{"encoder_arch": "vit", "model": "image-text matching model", "dataset": "close-ups of made-up surfaces with and without defects", "train_examples": 203450, "image_size": 48, "crop_scale_min": 1, "horizontal_flip": true, "translate": 0.12, "encoder_norm": "layernorm", "encoder_norm_position": "pre", "encoder_activation": "gelu", "encoder_mlp_ratio": 4, "encoder_head_dim": 32, "encoder_fused_qkv": true, "encoder_bias": "none", "encoder_qk_norm": false, "encoder_parallel_block": false, "encoder_inner_norm": false, "encoder_patch_size": [4, 4], "encoder_conv_stem": true, "encoder_layers": 12, "encoder_width": 160, "encoder_positions": "learned", "fusion": "cross_attention", "tokenizer": "word", "vocab_size": 30, "fusion_encoder_width": 128, "fusion_encoder_layers": 6, "fusion_encoder_norm": "layernorm", "fusion_encoder_norm_position": "pre", "fusion_encoder_activation": "geglu", "fusion_encoder_mlp_ratio": 3, "fusion_encoder_head_dim": 16, "fusion_encoder_fused_qkv": false, "fusion_encoder_bias": "all", "fusion_encoder_qk_norm": false, "fusion_encoder_parallel_block": false, "fusion_encoder_inner_norm": false, "fusion_encoder_positions": "learned", "fusion_encoder_cross_attention_every": 1, "init": "trunc_normal_002", "residual_init": "zero_last", "optimizer": "cautious_adamw", "learning_rate": 0.0011, "beta1": 0.9, "beta2": 0.98, "eps": 1e-08, "max_grad_norm": 1.0, "ema_decay": 0.999, "max_steps": 11200, "batch_size": 64, "epochs": 3.5, "lr_schedule": "constant", "warmup_steps": 2240, "weight_decay": 0.2}
Rows from block 8 of the image encoder, named by matrix and row number. Rows with one number belong to one attention dimension. Each number is 50 + 15 x the weight over its row's rms, rounded and kept within 0 to 99. All counts start at 0. After the name is the row's rms in percent of the matrix's.
# q: attention query, key and value (stacked) (encoder.blocks.8.attn.qkv.weight, 480x160, the q third), inputs 80-159
# k: attention query, key and value (stacked) (encoder.blocks.8.attn.qkv.weight, 480x160, the k third), inputs 80-159
q.19 081:49 38 56 44 39 45 52 50 59 34 55 60 51 44 41 59 53 15 54 04 61 56 49 47 56 49 77 53 52 39 90 69 45 86 50 44 41 46 56 51 50 58 51 81 57 44 45 41 58 59 50 67 50 58 51 49 51 50 40 32 51 93 57 42 69 47 44 60 61 58 36 55 34 53 61 47 58 71 42 48
q.20 069:51 65 46 56 48 61 58 61 49 68 47 43 54 60 57 50 46 85 54 82 43 25 51 62 50 51 34 64 57 60 05 32 47 33 55 61 60 56 45 43 51 42 39 08 40 57 50 56 46 25 60 30 54 35 52 52 50 41 64 70 56 23 47 50 39 53 51 50 42 36 63 41 54 48 38 46 36 36 58 49
q.21 074:50 64 42 57 61 54 48 50 38 68 43 43 50 57 56 44 46 85 51 98 39 41 52 52 40 50 24 50 48 59 10 33 55 14 51 54 57 52 45 44 50 47 46 17 42 53 55 58 41 41 52 39 51 43 48 52 45 47 62 66 49 06 43 58 33 55 57 40 36 39 69 48 64 49 38 51 44 33 56 52
q.22 083:52 64 41 47 42 47 57 66 60 53 44 44 56 66 65 47 45 83 55 64 52 16 56 61 52 44 62 71 65 57 17 36 51 55 46 74 63 56 36 48 60 45 48 15 30 48 45 48 46 11 73 38 50 40 40 63 54 29 74 67 62 41 69 44 43 48 56 71 50 30 65 55 37 55 40 49 39 48 47 54
q.23 116:48 47 47 63 74 59 37 37 34 57 50 45 37 42 49 37 49 59 34 89 40 83 47 38 42 59 09 22 38 60 42 49 58 10 53 34 42 45 57 54 38 47 58 63 65 52 59 60 45 84 30 46 47 61 49 41 45 72 39 48 44 17 25 69 41 52 51 19 40 65 49 47 79 41 53 52 50 36 60 58
q.24 103:51 47 55 37 24 37 59 62 63 33 50 52 63 48 42 61 49 30 64 07 59 25 52 55 57 43 94 76 60 39 75 55 44 98 44 59 48 53 49 49 59 50 50 58 36 46 40 37 55 25 63 65 51 44 51 57 59 26 55 44 53 89 72 34 57 45 48 78 63 42 54 55 22 57 53 51 50 67 37 47
q.25 089:50 41 55 53 66 56 40 34 33 51 56 51 45 36 44 43 54 35 40 65 43 91 47 33 45 60 14 23 33 49 63 55 54 16 50 30 38 45 61 59 37 57 50 77 65 54 56 53 49 90 27 53 49 60 57 41 44 73 27 37 39 31 24 62 53 53 50 19 46 68 45 47 76 44 57 59 55 41 57 51
q.26 096:52 59 45 45 32 43 58 67 65 49 48 46 58 63 59 55 48 71 60 40 56 10 55 65 56 39 82 79 71 51 33 42 50 75 48 72 59 60 38 43 62 45 52 22 31 51 40 46 50 10 73 46 49 42 40 60 57 25 74 67 61 61 73 39 47 46 53 78 56 31 62 53 27 56 43 45 43 56 40 49
q.27 097:53 58 46 64 75 63 44 40 35 69 49 44 37 54 60 38 51 74 36 94 38 69 49 48 42 54 08 31 40 62 19 43 56 02 56 44 51 51 50 52 42 49 53 33 61 53 59 62 44 65 40 33 48 53 49 45 44 68 45 59 49 12 30 64 42 56 53 26 37 52 49 41 75 45 46 48 48 34 63 52
q.28 095:53 43 57 57 65 58 44 33 35 51 56 54 42 35 41 47 54 27 41 55 43 92 45 34 49 59 25 25 29 49 69 59 51 31 52 27 40 41 62 54 39 55 48 79 70 54 58 54 52 90 28 56 55 58 60 37 44 75 23 36 39 41 27 63 57 52 45 22 49 71 41 40 72 43 59 54 57 43 61 49
q.29 114:47 51 44 66 74 60 38 39 35 63 49 44 35 46 55 35 52 68 34 90 39 78 50 43 44 60 04 25 41 62 33 44 59 03 53 40 46 49 54 54 40 48 57 51 64 55 58 60 43 77 36 39 49 58 46 45 45 69 43 54 48 12 27 68 43 54 52 22 37 61 47 47 80 45 49 46 48 36 61 57
q.30 084:48 37 59 60 60 54 45 34 38 49 58 57 44 34 39 52 53 17 48 41 45 85 46 37 51 57 37 26 33 45 79 66 47 46 54 27 38 43 65 53 40 53 51 84 70 53 57 53 56 86 27 61 50 59 60 36 47 73 24 33 38 58 32 55 56 52 43 28 53 69 31 41 67 47 59 51 60 50 56 49
q.31 101:52 43 55 57 69 58 42 35 35 52 54 50 42 36 41 43 52 32 38 64 42 91 48 34 44 62 19 25 28 50 64 59 51 22 54 28 43 41 62 57 36 54 53 74 71 51 60 53 52 87 29 51 52 59 60 39 42 74 27 37 39 35 27 63 52 54 47 21 44 72 39 44 75 44 58 55 55 42 61 52
q.32 083:50 50 46 37 28 39 51 80 70 27 53 68 64 57 50 51 46 37 50 14 67 22 50 64 53 39 88 73 64 44 55 51 47 91 46 86 65 55 41 66 61 59 51 35 44 47 47 37 54 23 79 55 59 24 59 70 57 36 65 47 57 85 68 26 54 44 51 76 66 45 48 54 28 55 64 47 47 64 40 49
q.33 079:48 37 53 57 47 44 43 57 66 23 57 53 56 56 54 51 42 16 42 06 64 58 49 49 52 42 79 53 53 48 90 61 48 85 41 60 54 46 52 62 61 47 66 78 51 38 46 46 53 56 54 67 48 50 64 65 58 35 43 34 51 91 58 38 55 35 55 63 61 60 41 56 35 47 56 41 48 58 43 51
q.34 119:47 49 51 58 75 68 42 23 36 61 49 46 41 41 48 42 56 45 33 75 42 86 47 36 47 58 13 20 35 54 56 57 55 14 54 30 37 37 61 53 39 50 50 67 60 43 58 52 45 85 26 51 45 65 47 34 41 79 31 41 40 21 25 71 51 57 49 20 39 68 51 46 78 46 45 63 53 41 61 53
q.35 088:51 64 45 45 55 52 57 47 36 73 49 46 44 42 42 44 59 90 56 92 40 41 54 50 50 56 25 49 48 55 09 37 53 17 53 45 45 54 50 43 37 53 36 17 49 61 58 57 46 38 47 33 52 50 42 42 48 61 57 67 50 08 46 62 42 58 50 41 40 39 58 44 61 52 45 56 51 39 60 49
q.36 104:54 53 48 44 24 32 60 75 67 47 56 53 51 61 52 58 42 59 70 29 59 10 53 66 55 40 88 76 63 45 34 44 45 89 50 66 62 62 36 42 58 52 47 30 39 62 47 50 52 17 72 46 52 35 46 59 59 24 72 59 59 73 71 34 49 48 48 74 58 36 52 58 26 55 56 42 45 63 41 51
q.37 078:53 60 47 39 32 32 60 67 60 67 51 47 42 57 53 57 48 80 73 64 47 08 51 61 56 49 72 71 57 44 15 40 47 70 51 56 55 62 39 35 52 46 46 18 37 65 51 57 53 17 64 38 49 40 44 46 51 35 79 66 59 35 61 40 47 54 46 65 50 33 58 57 39 55 52 48 44 57 52 56
q.38 091:45 35 56 60 54 58 39 40 54 29 54 51 53 49 51 52 46 10 35 19 54 81 47 44 47 53 54 36 49 45 89 63 53 56 48 45 53 41 54 59 58 47 62 89 58 39 50 45 52 77 45 62 45 58 50 50 50 55 30 26 45 81 42 53 55 43 52 39 52 69 41 52 55 47 52 46 50 57 49 50
q.39 084:52 62 48 44 60 57 55 43 34 76 46 48 41 44 43 47 59 88 54 96 38 48 51 47 47 55 20 44 49 55 10 39 55 14 54 41 42 54 50 42 36 53 34 23 53 61 55 56 45 44 44 35 52 54 39 35 46 71 53 66 49 06 42 67 44 62 49 39 38 41 58 44 65 51 44 57 53 42 56 48
q.40 120:46 51 52 55 75 66 43 23 31 67 45 46 39 46 49 44 58 55 37 80 37 85 48 40 45 61 12 19 37 56 45 56 56 13 57 29 37 38 59 48 41 50 49 60 61 46 56 52 48 81 26 47 42 67 45 31 39 81 31 45 44 18 28 71 50 57 49 21 37 64 53 42 79 48 44 61 55 38 63 52
q.41 122:46 53 52 54 75 66 42 23 30 66 46 45 38 46 50 42 57 52 37 81 38 84 47 42 46 58 12 19 38 57 47 57 55 12 58 29 35 37 59 49 42 52 51 61 60 45 58 52 48 82 27 46 43 66 46 32 40 79 31 43 45 18 27 70 50 58 48 21 36 64 51 43 78 48 44 59 53 38 63 51
q.42 085:45 35 56 56 49 55 41 46 59 27 52 54 56 53 55 55 44 08 39 10 59 69 48 47 49 49 68 44 52 48 91 64 48 73 47 52 53 44 48 60 62 48 66 85 53 38 45 45 53 68 51 63 46 55 56 55 53 48 34 29 50 89 51 43 57 41 49 54 59 65 42 57 43 47 52 43 49 59 46 50
q.43 090:54 63 44 39 40 40 63 65 52 68 44 48 47 52 47 53 53 88 69 72 49 12 52 58 55 48 57 66 53 51 12 37 47 57 52 57 50 62 43 41 45 52 39 13 40 61 49 52 48 20 56 40 55 40 46 49 54 41 74 71 55 23 60 47 48 57 48 64 49 30 59 49 41 55 48 55 49 50 48 50
q.44 086:54 67 44 44 56 50 61 51 37 74 45 47 45 45 43 46 57 91 59 91 40 34 53 52 51 54 27 51 49 56 10 35 50 24 53 45 45 55 49 41 37 51 36 17 49 60 55 54 46 35 47 36 53 48 44 42 49 57 63 70 48 10 46 58 41 61 49 44 41 39 60 44 60 53 46 60 51 41 57 51
q.45 088:52 68 44 41 47 42 62 56 44 71 44 48 44 50 46 49 55 90 65 84 42 20 52 58 53 50 42 61 51 53 09 36 50 40 55 51 47 58 48 40 42 53 39 12 45 60 51 54 48 26 51 39 55 45 46 45 50 48 70 71 52 17 55 50 45 58 49 56 45 33 59 45 50 53 46 58 50 43 53 51
q.46 114:50 56 51 54 75 61 39 30 29 68 44 46 34 49 57 40 60 63 39 85 42 82 49 43 48 65 08 23 36 56 38 52 59 06 56 34 40 40 56 47 44 51 56 56 57 54 59 57 44 79 32 44 42 74 42 36 39 74 35 48 46 14 27 69 45 54 50 23 42 63 52 49 77 44 44 62 53 34 66 55
q.47 119:56 49 47 44 25 33 56 77 70 34 55 53 61 56 51 56 42 44 63 17 62 16 52 60 54 40 89 81 62 42 53 44 44 88 44 72 64 63 42 51 60 50 50 40 40 54 44 47 54 18 73 54 57 34 53 69 59 19 69 56 55 81 73 29 50 43 52 78 65 38 47 59 22 51 56 40 46 63 37 48
q.48 108:47 53 52 55 73 68 44 25 27 71 44 47 37 44 49 44 59 62 39 84 38 81 49 42 44 61 11 18 39 57 38 55 55 09 57 28 36 39 55 44 40 53 46 57 60 50 56 56 46 78 29 43 42 68 44 29 42 84 32 46 44 15 31 75 49 60 47 24 36 59 53 43 76 49 43 60 56 37 61 50
q.49 104:51 42 50 51 29 34 52 76 71 25 55 54 63 53 50 56 42 31 55 12 63 25 49 58 58 42 89 79 62 41 70 48 44 89 42 73 62 62 47 57 62 48 57 49 41 45 40 46 53 29 70 61 56 33 58 73 59 17 65 47 57 86 67 26 54 37 53 75 67 42 48 56 26 50 58 41 42 62 39 47
q.50 104:47 49 51 56 75 67 39 27 32 58 46 45 45 41 49 44 57 42 32 75 42 88 47 37 46 60 10 26 36 56 62 57 57 08 50 28 35 40 64 55 44 49 55 68 58 39 54 53 46 83 27 51 45 66 50 41 40 73 30 42 41 25 29 68 53 53 53 21 41 63 50 43 75 45 42 58 53 37 59 52
q.51 113:53 51 49 43 26 33 59 74 67 43 52 55 56 60 48 58 46 59 69 26 59 08 53 66 54 38 89 76 63 47 38 43 43 88 49 70 62 60 38 45 55 53 44 31 42 58 47 47 53 15 72 50 56 32 50 61 60 27 69 61 58 74 72 33 49 51 48 78 59 33 53 54 23 56 58 44 48 60 38 48
q.52 084:47 37 53 55 42 45 42 57 68 25 56 52 59 57 58 53 40 13 45 05 63 56 48 54 53 44 79 55 53 45 91 62 46 86 45 59 57 48 49 57 65 45 64 78 48 38 45 44 56 57 57 66 49 49 63 62 53 33 44 34 52 93 58 34 57 38 53 60 62 61 41 56 37 49 58 44 47 58 43 51
q.53 118:53 49 48 44 24 33 60 75 67 38 54 55 59 59 48 56 41 52 66 21 62 11 53 63 53 38 89 77 61 46 46 44 45 89 47 72 65 60 38 49 58 50 46 36 43 54 45 47 53 15 74 53 57 32 52 64 60 25 70 58 57 78 72 32 50 46 50 78 61 34 51 55 21 55 59 42 48 63 38 48
q.54 111:51 47 48 41 28 38 58 75 72 33 54 53 63 56 48 58 42 44 63 19 58 17 52 59 53 38 90 80 66 45 53 46 43 89 44 70 61 58 42 54 59 49 46 38 42 52 42 45 54 18 71 54 58 32 59 71 60 22 66 55 60 84 71 31 54 43 50 80 57 37 45 52 22 55 50 34 49 66 32 45
q.55 116:46 52 54 55 74 67 46 23 26 70 45 47 38 47 49 44 59 56 38 80 39 82 49 43 44 60 11 16 36 57 42 55 55 13 59 29 36 36 56 45 39 52 48 59 59 47 58 53 48 80 28 46 41 66 44 29 40 83 32 42 42 19 29 72 49 61 47 22 36 62 53 43 79 49 43 62 57 39 61 51
q.56 114:49 49 48 43 24 36 60 76 68 39 51 55 60 60 47 60 44 51 67 20 59 13 53 63 54 38 90 76 61 43 47 45 42 92 47 71 62 59 38 45 56 52 45 35 43 55 45 45 55 16 74 52 57 32 51 62 59 25 72 56 57 81 74 32 52 49 47 78 58 35 49 55 23 55 56 41 50 62 37 46
q.57 072:47 31 52 57 57 62 43 40 58 25 52 56 56 53 49 48 47 12 34 14 63 74 49 45 49 38 67 43 50 51 88 65 50 68 47 51 46 42 52 65 57 50 57 84 59 34 48 38 51 64 47 66 50 50 60 59 54 58 27 29 51 89 56 50 61 43 53 57 57 65 39 52 42 53 52 43 52 62 36 49
q.58 116:48 50 52 55 77 67 41 26 29 62 44 46 41 42 47 42 58 49 32 77 45 87 49 35 46 58 10 22 36 57 53 51 56 10 54 29 35 40 60 52 40 54 51 64 61 41 55 52 46 83 24 50 44 65 47 33 43 80 32 45 39 22 29 70 47 59 51 22 38 66 56 44 77 47 46 64 52 37 58 51
k.19 085:61 52 39 49 64 54 45 46 55 61 55 43 44 54 49 36 61 79 38 91 56 53 55 39 41 64 00 62 39 61 21 43 56 00 51 47 50 59 55 51 49 47 48 27 57 46 53 59 47 49 40 38 44 46 47 42 59 50 54 55 53 09 49 56 37 50 48 43 37 51 57 47 58 49 37 37 55 40 56 40
k.20 066:51 52 59 52 50 50 47 49 38 37 50 48 57 40 57 51 40 23 51 09 44 61 46 52 53 54 94 40 51 40 88 46 54 99 42 34 42 49 56 52 56 48 42 81 47 59 49 44 50 73 48 55 51 47 49 56 46 61 45 52 46 88 36 47 65 50 56 38 61 51 40 57 61 52 60 68 56 46 42 59
k.21 077:43 50 62 50 36 46 55 53 45 38 45 57 57 42 53 61 40 18 58 08 45 48 45 61 59 43 99 36 61 37 72 56 44 99 51 53 49 42 50 53 54 51 45 71 44 54 45 39 54 56 60 59 54 55 55 57 39 53 42 48 49 94 50 45 66 48 48 53 64 50 44 50 43 52 67 64 48 57 46 62
k.22 082:43 58 60 55 58 57 56 39 25 55 47 51 60 39 55 61 38 28 57 28 42 74 52 46 52 55 57 36 34 43 77 40 46 73 49 24 35 33 64 36 55 51 30 80 50 53 58 42 54 88 31 55 51 41 57 45 42 71 40 55 41 66 19 48 53 54 49 16 52 54 40 50 83 46 44 72 59 37 46 53
k.23 115:49 46 55 44 31 40 58 68 67 36 42 56 56 52 44 58 49 40 56 24 52 24 43 63 59 38 97 62 74 47 50 66 44 95 49 75 62 53 33 56 49 51 68 42 48 52 46 48 55 19 76 58 63 56 51 66 43 28 49 44 62 86 77 45 61 41 47 84 64 47 47 46 17 54 67 49 37 68 51 51
k.24 105:56 55 44 52 68 58 48 34 37 71 57 45 46 53 56 43 55 71 42 84 50 72 56 39 42 65 00 46 31 59 37 32 53 00 56 28 42 50 62 43 54 50 33 45 55 46 55 51 47 76 30 38 42 45 46 39 58 67 52 56 47 12 29 54 35 56 48 22 37 52 52 46 77 43 28 47 59 33 56 45
k.25 090:52 41 46 51 38 44 54 71 74 40 52 58 45 62 42 51 53 55 55 47 52 21 47 61 52 39 83 55 76 46 36 68 47 72 52 77 68 62 28 54 44 51 79 30 46 51 44 53 50 11 77 56 54 61 48 64 50 28 58 42 63 59 85 47 52 41 49 90 55 44 44 49 13 54 68 31 36 74 49 53
k.26 097:48 58 56 55 65 56 46 33 26 57 53 48 54 39 56 55 46 38 45 51 42 82 51 38 47 61 23 38 27 49 67 34 52 36 50 20 34 36 67 43 54 48 23 74 52 47 58 50 51 89 22 46 44 41 53 41 49 72 43 54 36 46 14 49 47 60 48 11 42 58 47 52 87 46 35 66 63 32 47 49
k.27 100:44 46 57 50 32 42 53 65 56 31 45 52 55 45 46 59 43 24 59 15 55 34 44 62 60 32 99 51 68 43 68 65 49 99 44 66 57 48 39 52 45 50 63 61 45 55 44 48 51 29 70 61 62 53 58 59 44 38 49 44 53 89 68 46 67 43 52 75 66 47 47 53 27 54 72 54 41 65 44 54
k.28 095:55 43 42 47 39 43 52 69 73 40 50 50 44 62 45 43 56 64 52 53 55 20 49 60 51 42 70 60 73 50 32 67 52 57 49 79 64 70 32 61 43 52 77 25 49 53 42 54 47 09 74 54 52 59 43 62 53 30 62 42 63 50 84 50 52 44 54 90 50 45 50 53 14 58 64 33 39 69 53 54
k.29 113:47 45 56 46 30 42 56 67 65 35 44 54 56 50 46 61 46 33 60 18 50 28 41 60 61 34 99 56 69 44 59 68 44 99 48 72 59 49 36 55 48 53 65 49 46 53 46 47 55 23 72 60 61 55 55 64 44 33 48 43 58 88 72 45 62 43 50 80 64 46 45 47 22 54 69 52 40 67 47 52
k.30 083:54 43 42 45 40 42 47 67 76 41 52 45 41 63 46 38 64 72 45 71 59 22 49 54 52 44 47 64 70 54 28 60 55 26 48 77 62 67 37 62 42 48 70 22 50 51 43 58 46 13 70 43 48 60 44 54 59 29 61 44 61 34 82 56 45 43 53 84 45 43 57 50 16 53 57 32 42 63 54 51
k.31 101:52 42 46 49 36 43 53 69 75 40 47 52 48 62 47 46 54 59 55 48 56 17 48 61 53 42 81 59 73 51 33 65 50 70 50 80 65 64 32 56 48 53 74 27 46 54 41 50 48 10 77 53 56 57 48 63 49 30 58 46 63 56 86 46 56 41 53 90 58 43 50 49 13 57 66 35 35 70 52 50
k.32 086:49 61 51 42 64 57 44 30 35 71 54 54 32 48 61 50 58 59 49 74 48 74 54 39 48 54 03 32 36 52 49 40 58 03 51 23 44 39 60 31 41 44 27 58 52 44 50 45 44 83 23 45 37 56 37 31 43 83 57 47 34 19 24 54 39 64 49 17 29 50 55 55 80 43 34 51 67 41 49 41
k.33 086:45 50 44 39 56 50 48 37 39 74 48 50 36 50 51 49 58 80 49 90 57 49 52 48 51 57 00 57 46 62 24 42 50 00 56 44 52 50 51 40 50 47 45 25 44 44 43 48 52 51 41 37 45 54 28 42 40 69 51 55 49 08 45 56 37 57 46 40 34 48 52 48 61 50 36 49 50 46 50 43
k.34 116:54 39 46 51 37 33 56 73 67 38 39 42 61 48 40 56 42 55 66 41 57 15 44 57 54 47 92 69 65 54 39 59 42 89 49 71 61 61 38 55 56 56 70 33 48 51 52 52 55 11 70 53 57 47 57 54 55 17 48 56 61 62 81 44 61 40 49 88 70 43 51 52 13 58 56 47 28 57 52 50
k.35 093:52 50 58 58 45 56 53 63 56 29 53 55 65 48 52 58 40 14 51 11 43 53 47 55 50 47 98 39 56 37 76 52 45 99 46 54 52 44 51 55 51 51 51 76 59 55 54 49 51 54 55 64 58 42 68 54 59 37 50 42 50 91 51 45 61 47 52 56 65 49 53 52 44 47 64 54 50 53 48 53
k.36 101:45 59 55 49 61 62 42 29 31 54 55 58 40 48 59 42 59 40 29 52 45 86 58 44 44 52 07 30 35 47 67 37 62 13 48 32 38 45 60 48 41 45 29 68 56 46 49 51 44 90 31 48 42 52 44 49 50 83 54 42 40 49 20 53 43 57 53 14 31 54 50 49 83 40 44 54 71 46 47 50
k.37 075:47 52 53 59 54 66 46 38 30 39 55 54 57 41 62 44 48 20 32 23 50 83 58 51 45 58 34 27 44 43 82 39 58 45 43 38 37 43 56 55 55 42 30 76 59 49 54 49 45 85 46 50 47 42 47 60 51 70 49 44 48 78 24 49 50 54 55 21 45 50 49 44 77 41 56 54 66 49 52 61
k.38 090:49 48 42 39 50 38 51 49 60 68 43 45 37 56 42 48 58 92 62 85 54 24 49 48 51 50 31 67 51 64 17 55 48 16 53 59 52 57 44 45 51 52 61 17 37 45 45 55 52 23 55 39 43 57 42 45 43 46 50 58 56 12 66 52 45 49 47 66 46 49 51 50 37 58 38 48 36 50 52 43
k.39 091:51 50 55 59 43 53 54 64 56 28 51 52 66 48 51 55 40 17 53 10 45 49 45 55 51 47 99 42 57 38 77 56 47 99 44 57 51 47 50 57 51 53 55 73 54 57 57 50 51 48 57 64 58 42 70 56 59 31 51 46 52 89 56 44 62 47 55 62 66 49 47 54 40 48 67 52 47 55 49 55
k.40 118:54 39 50 53 34 36 57 73 71 33 46 43 66 47 38 58 39 47 62 32 53 18 44 56 54 46 97 66 63 50 49 62 43 95 46 72 59 58 38 59 57 57 68 41 49 55 54 54 55 13 74 56 58 46 57 56 55 12 49 52 61 73 80 45 65 41 50 85 69 44 51 51 15 60 60 45 31 58 50 54
k.41 121:52 38 50 52 34 35 57 72 72 33 45 42 63 47 38 57 41 48 64 35 54 18 45 55 53 48 95 67 64 48 47 60 41 95 45 72 61 59 38 59 55 54 68 41 49 55 53 54 55 14 73 55 57 48 56 57 56 14 49 53 62 71 81 47 66 42 50 86 69 43 50 50 15 61 56 48 29 59 51 53
k.42 087:46 50 41 42 54 41 49 41 51 72 44 47 36 52 44 44 59 88 54 90 53 35 50 44 48 53 07 66 46 63 22 50 52 00 54 49 52 56 48 44 49 53 53 21 42 44 45 50 50 36 49 38 45 59 35 46 41 58 50 59 51 07 54 54 43 51 46 51 41 50 52 50 48 53 37 47 46 45 51 43
k.43 087:51 54 59 61 50 64 47 47 37 35 60 55 61 43 59 49 45 11 35 19 44 80 53 51 48 51 51 32 44 40 84 45 57 66 48 41 44 43 56 54 50 45 35 83 65 54 55 47 47 84 43 58 54 41 54 56 54 59 52 44 44 86 26 49 51 51 54 27 52 54 50 50 71 42 60 53 65 48 49 58
k.44 090:53 49 59 59 45 54 52 60 52 29 53 50 67 47 52 55 42 13 46 09 45 59 48 56 49 49 94 37 53 37 80 52 47 99 46 52 50 45 51 57 52 49 49 77 57 56 55 50 49 57 56 63 54 41 69 56 60 39 51 43 49 93 46 46 59 46 53 52 64 49 49 51 48 48 63 52 52 53 48 56
k.45 087:54 50 59 60 49 58 49 54 44 28 57 54 62 45 57 54 42 08 39 11 44 73 50 55 48 50 77 32 50 39 82 49 51 92 45 45 47 46 53 54 50 49 42 82 60 55 53 47 46 73 50 61 55 42 61 57 56 47 51 45 48 92 37 48 56 50 54 38 58 50 49 50 59 44 61 52 60 52 49 59
k.46 111:56 40 54 50 41 43 57 70 68 32 44 45 61 46 35 61 45 39 63 27 50 21 43 53 50 42 99 61 62 53 52 64 41 99 47 67 58 57 43 61 51 52 63 44 55 53 56 49 57 17 69 59 61 46 66 61 55 18 47 52 58 80 76 50 63 44 47 84 66 45 54 50 18 62 65 49 34 57 52 52
k.47 117:48 61 51 47 66 63 44 28 32 65 54 57 35 53 61 43 59 51 36 68 46 82 56 45 47 54 04 34 36 49 51 39 60 03 54 27 38 43 62 42 46 44 32 60 50 46 45 47 46 85 28 45 41 54 42 43 42 87 51 48 39 28 22 55 35 60 51 14 30 56 49 49 84 41 42 54 71 42 49 47
k.48 112:52 39 50 55 35 38 54 73 71 31 50 47 64 48 38 57 40 40 63 27 50 22 43 54 52 45 99 63 63 48 52 63 43 99 47 73 61 55 41 60 54 56 67 46 51 54 56 53 54 15 73 59 60 46 61 58 59 13 50 51 60 78 77 44 65 42 50 84 68 46 50 50 18 58 63 46 36 59 49 53
k.49 113:48 61 50 41 65 60 47 24 28 71 53 55 39 55 58 44 60 65 42 79 54 74 54 44 49 57 00 41 41 57 40 37 55 00 57 29 42 41 57 41 48 47 34 46 49 47 45 45 47 79 28 40 40 54 41 41 41 87 49 52 39 19 26 57 33 60 46 20 32 55 49 49 80 41 35 54 64 40 49 47
k.50 101:53 40 49 52 38 38 59 71 71 41 43 44 61 49 39 60 41 56 67 45 55 16 42 56 55 48 94 69 65 55 36 61 38 90 52 70 62 55 38 55 60 57 71 32 46 54 52 51 57 11 70 54 61 49 59 54 52 15 46 58 61 59 80 47 60 42 47 85 69 45 47 51 17 60 56 49 28 57 54 52
k.51 110:43 59 54 50 61 63 41 31 29 58 57 59 41 50 61 44 57 42 32 55 43 85 56 44 44 54 08 30 33 43 65 39 61 11 48 30 39 44 61 47 43 45 30 69 55 48 48 51 44 88 29 51 42 52 43 45 47 80 54 43 38 43 21 53 41 60 53 14 30 56 51 50 84 39 46 50 73 46 45 49
k.52 091:49 51 44 41 57 48 48 37 44 70 48 49 32 54 50 43 62 82 47 91 55 51 52 46 47 56 00 59 43 60 24 45 54 00 56 45 48 53 51 43 49 47 45 25 46 44 44 53 49 51 41 36 41 57 30 43 41 70 49 53 50 08 43 58 38 54 48 40 35 51 50 46 60 51 34 46 53 47 50 49
k.53 116:46 62 52 50 64 63 42 30 30 63 58 58 38 52 62 45 59 47 35 63 45 84 58 45 46 53 05 31 35 48 58 37 61 09 51 29 39 43 62 45 42 43 32 65 53 48 47 49 44 86 30 50 42 53 42 44 46 86 52 43 36 34 21 53 36 58 50 14 29 57 50 49 84 38 44 52 72 43 47 48
k.54 108:45 63 50 48 60 61 43 29 29 69 52 55 42 51 64 43 60 54 34 68 46 81 56 45 50 55 01 37 40 52 55 37 59 02 52 29 43 43 60 36 46 46 34 59 46 47 41 48 44 87 26 45 43 52 37 41 41 81 55 50 40 26 17 47 38 61 52 12 34 57 51 47 83 39 37 53 69 36 47 43
k.55 118:53 38 48 54 35 36 52 74 72 33 47 42 62 48 37 57 38 43 62 31 51 18 47 53 50 45 98 67 62 48 50 63 44 96 45 73 59 57 39 62 56 55 68 46 50 55 53 56 53 15 73 56 58 47 59 57 59 12 50 50 60 73 80 44 67 40 53 86 68 43 51 51 16 62 62 46 33 59 49 53
k.56 110:45 60 51 49 63 60 39 29 32 61 56 57 35 53 62 42 58 48 34 63 43 83 57 47 45 52 04 33 34 45 58 39 62 05 48 31 38 47 61 43 44 44 34 65 54 46 47 53 42 87 29 47 40 54 41 44 45 83 54 42 39 32 21 52 38 58 53 13 29 57 49 49 85 41 42 51 74 42 45 50
k.57 073:44 49 41 44 55 44 51 46 56 74 45 47 35 56 46 54 55 86 62 90 56 33 49 52 54 54 10 69 50 62 21 44 47 00 55 51 58 54 47 38 47 54 63 22 42 47 43 57 50 37 47 45 43 59 31 40 47 49 57 55 46 04 54 46 42 49 47 50 40 48 52 52 49 47 28 45 44 42 44 40
k.58 110:53 40 47 55 38 37 58 74 69 36 48 48 62 52 38 57 39 53 66 39 57 16 43 54 55 47 94 68 60 50 43 66 41 95 49 72 60 58 39 58 54 57 68 37 50 51 56 52 55 12 68 55 55 48 62 54 59 16 47 54 58 66 81 47 61 39 51 87 72 45 51 54 15 63 60 45 34 56 50 52